python train.py --encoder_arch="resnet" --horizontal_flip=true --translate=0.06 --tokenizer="word" --encoder_avg_pool_shortcut=false --decoder_norm="layernorm" --decoder_mlp_ratio=6 --decoder_head_dim=48 --decoder_fused_qkv=true --decoder_connector="mlp" --residual_init="none" --momentum=0.95 --orthogonalizer="newton_schulz_5" --batch_size=64 --epochs=3.6
Rows from block 3 of the image encoder of a small image captioner, named by matrix and row number. Rows with one number belong to one channel. Each number is 500 + 40 x the weight over its row's rms, rounded and kept within 0 to 999. All counts start at 0. Numbers have three digits each.
After each channel's rows are labels from the 100 images, of 14976, where the channel reaches its highest value: "lies over" is the class under the peak. Only what is clearly more common there than usual is listed. The data: simulated stained blood smears.
# convs0: first 3x3 conv (encoder.blocks.3.convs.0.weight, 80x80x3x3, each kernel summed), inputs 0-79
# convs1: second 3x3 conv (encoder.blocks.3.convs.1.weight, 80x80x3x3, transposed, each kernel summed), outputs 0-79

convs0.71:457495438484471505536573496488435530500486457517531480520447430439510454445471559483575459474524453501526526465508529495488460536541441441473522418489470522406494488562484492470492478471487511490551525511500515451437531465535527451581491404
convs1.71:507574460448555526459487492576501508472504479490477501472456515526523463519623516468554510441519481456451516456511481503533464563468510426511496548560457510463472500489495492478547492448581473560447500562468537455466458422464512417492520492
lies over: nucleus

convs0.11:455510432455454495505441596501487478452491505516473489506579560499421557562495517495445506493467483497530549459509540539500456513505474515412550427466466487485459563497541527461461502458502563437551514538582470453474466462456498483546508479
convs1.11:494562470573492520497520450547589535449559465513549441496494537507454506523549505479495504484518532528410529540515457576549490525453486470552520525518497490563507485488485511541479541526510448420512443622500488510553507487497422487492569488
lies over: nucleus

convs0.18:428654509529551515522459535486509507515482526502470473474488442473459575481508449487458484534556500479526527504480519503456445468497514472516530480485484453625509464443545495495464473548457427509523477510460470469508494410488495503439550501
convs1.18:464461463540482478497517499550526445500529425470553406433465479450477448534490497456430556435467523489503497549410463479474478465500517478513469509502445460435473477479486505540516541502479435525452447538467553564491596531524473532556481494
lies over: nucleus

convs0.63:575489436530450447534458514571452515538510450478526407431478455508469431451511527532534495463495506523449445582484469479482494510469514447458483458513508487516493519465497444468426485527460485497487476486500496587512485413439555454505477437
convs1.63:479487467537456469525478476510497526504492527523483589486540540432490516486539493507485587470539480523511496430407508504437493504477516494474453548503495453457466511511591587565441463511483437443492449465501430501486542476425564479508473431
lies over: large cell

convs0.17:531475504501526463469447472526496462478467435476501436472487487500522374426521525502432446442468474527525483530486490507455533477541512507462459496489460527509461522494491567461467519552446552543495525542492517452570571543598588509473468475
convs1.17:464542522461496529441453484512486489541458482427487472476450479474529554464453436479463460408465509507501481443551433554506490524517494473437465565485432576435495454548471495506441470490534460521430499571513544486481522442471495478507429464
lies over: nucleus

convs0.55:534496547505480534545503512555507483503489476495528443492558428499514590510468458481522547535516531536537451494431502438476552541515551498493510533516522501493429484522537440439539475522485478515560447559620394528547490500444525489449527512
convs1.55:502495496500443449486507503481521490456540440479518511522478423514517459482558485517503507523513497552472503481492528533522498551535450469523531403493420465587476519517467452458587453462541512474505493617531472430521483531399449460503477459
lies over: nucleus

convs0.20:469503561517435411555419541472480458525505495491532448471546500529516477502464421509469468566500561497508556520454542485493528471472530527508581570497524528506471471523559558511441474530423520482455497560531473457496524500450471504521470599
convs1.20:461493453485479505531532459450438535443523475496462482473526434514488550442511540470501498551519484453440543445536449429504446496516505543608552456497496523427469512459466546472450522460504570479483518493453463547489513485446443566471566456
lies over: nucleus